python train.py --input="log_mel" --widths=[128, 192, 288] --precondition_frequency=16 --max_steps=12600
Rows from block 10 of a small sound classifier, named by matrix and row number. Rows with one number belong to one channel. Each number is 128 + 32 x the weight over its row's rms, rounded and kept within 0 to 255. All counts start at 0. Numbers have three digits each.
After each channel's rows are labels from the 100 clips, of 14976, where the channel reaches its highest value: "strongest on" is what is common among them; "peak on" is the class under the peak. Only what is clearly more common there than usual is listed. The data: drum patterns on synthesised drum kits.
# convs0: first width-5 conv (model.blocks.10.convs.0.weight, 192x192x5, each kernel summed), inputs 96-191
# convs1: second width-5 conv (model.blocks.10.convs.1.weight, 192x192x5, transposed, each kernel summed), outputs 96-191

convs0.16:137125126120150089131166175110146119093145109159114142118185113124140128142072127139145219117158144181173169092131093130110145130136158172124063160112117111131159086154140112146130133106105106079035146143080107094045106119110167092134123148121115150110159173112123084150175154137099140145
convs1.16:102124160156077115165171132097131091126133131168091120130160092142200164123097163144159119139179125125088156181139149143162080128128158099087111131112161113066126117124080151102122156174100122105157048136092153085087140156176114094150108132158132183136125118131134113176135135123180181102
strongest on: breakbeat
peak on: kick

convs0.50:134124156107053111082085161136119149149102164159133176104103131137121111102123146110075089103122199132127110135127140106175100181078096114084132143151125167135180187064182148146082150163118103133106073176053149141109133123143099058113143109101116107106115124118152118160139107053133089114
convs1.50:128158192141120144130146171132170101102126179106172122148170111080127126185126161082101175126111096192121134170139121115140122133162123088114148112141137099158160155096204103150105100112117071137082104148109146196181109119147179128098130162152100136079102128114142067081216120076100117098
strongest on: march; rimshot; tempo: 160 to 170 bpm
peak on: kick

convs0.63:144187099098126184110102214131167159106094135061160154121155111117198123130161066105094106130173099167104125086109148155198089120170123108154100126140152116176084131117126141161110146132097152112084169117124181137052130151117119091145125175120159193132112096167112085139176135153075104077
convs1.63:128053094168120104155128084102139160152137068105089130111123067111156130127139119118114125140100125093120118084136094092146125102130199176096108141171100172118118071175104149117147134136161134133119114134194153151135116081156104147083198092149120126137178111129074155065125119081115137149
strongest on: four on the floor; rimshot; pattern: random hits
peak on: kick

convs0.78:075118144116086081131131069153097107098202111114119162120136107147149079120097074082100093150068169185142171192122125133094130152119152089165129130134150165092086132168084146138094162079109147164173136128156086159172055078129132070121120024076144110162163206106116157108113129132092112127
convs1.78:155116079152191171133126121111122128198120075139136177113140108153145144058091075117100149161131084186127014077023161118102092116156097107164122146083154174122100115130059135155117127148128129112131083118110101140128092103091173099157117141140106149145129146162133086118133117099110107180
strongest on: breakbeat; tempo: 70 to 80 bpm
peak on: kick

convs0.5:137091148117072128123175151121107156152114096165086145102141203163205062031181123124123091159098123115084119110169207141142203140115158130131135107111130107082103106095139118066129073110158160119125106171152147147138092136121107158100136129106130083157188089180144182049133180145061136135
convs1.5:098148134106103127150152151108172116158152112139152104122147118139190171174099162190152126065149116096079171156097092121062092153128137149107152134094205174146106169146127147145094104142132175149159106126074129160117163160172135185165087111108111148115120159083101124130169182106169110090
strongest on: four on the floor; one drop
peak on: kick

convs0.164:117158113100109061172101139124153124063142188147135137161191155161138119169109083092172113180132105094133106121180089124138117171100087171118119097146096187114141165161145104124147116141138111141087134145104170106083082105150100125134185183109117108095171126069128124178139092148130142157
convs1.164:133110115103151143119088156155143132159131093099149143175143141104177126098157068110125164145136182111082168062042164099153173179113080109122114072183157158130173075154140173113150170093131137105153136100145082094118093092088101112151123069162146170110179176164121116131123125127110181126
strongest on: one drop; tempo: 120 to 130 bpm
peak on: kick

convs0.19:124236029139066163129136101167140104150128134098097169113140066125080083105132071116053128127104126152113132099102133067136111064096142130102168134157134105118122088140080133147137066168133091174146209110127099139116178141105108163121141135124109067123186119149091106131079076158078099095
convs1.19:188100164158126142088117106161124111097077110103167133152140112152098152093086060138132150109076131176142147085116142153187154083086146129154060111134181140124131150197183132131099178117117090120086129108115209140159149148137122108077109142120105105137094201111131166153176138163136107136
strongest on: bossa nova; tempo: 70 to 80 bpm; pattern: waltz
peak on: kick

convs0.189:113119188098115095115150148134069165220144107092067054121085125124107131064130114118107112105105215061118099135127135125151103149108145103130182170160124156137169089171158094167160123131126075140180142130113111119128104154147158164108167132078135062162171141127168083076088163130098171175
convs1.189:209129097074094158167137126090087170097207160144084151160137127149117122143147203107154071096108076169189133105149158149091087143111065092113074103209131178127125112140103144130113112120089147134120143136193120132105167129100104167126116130113066162113135117133138132121094149125154115131
strongest on: shuffle; random hits
peak on: kick

convs0.65:106146134141091123132202119105076168162126128143135150168126136170077172132159110170167186139121051130161095145108035066100078172185164112144181090107144126135150124141086145102140128125118140124133098126149131172154111135153120113096111165115106104131194090103112160088118140176160137133
convs1.65:138144191176111094064137130163083075183136159195141110118102170132091176136137112085093105145080137123147125153107118188101144134111132158118110089139186099143164123151172093144182108107165077203139160138106114108139116115139151066139133120131116146143141175145160148133166118141141136160
strongest on: bossa nova
peak on: kick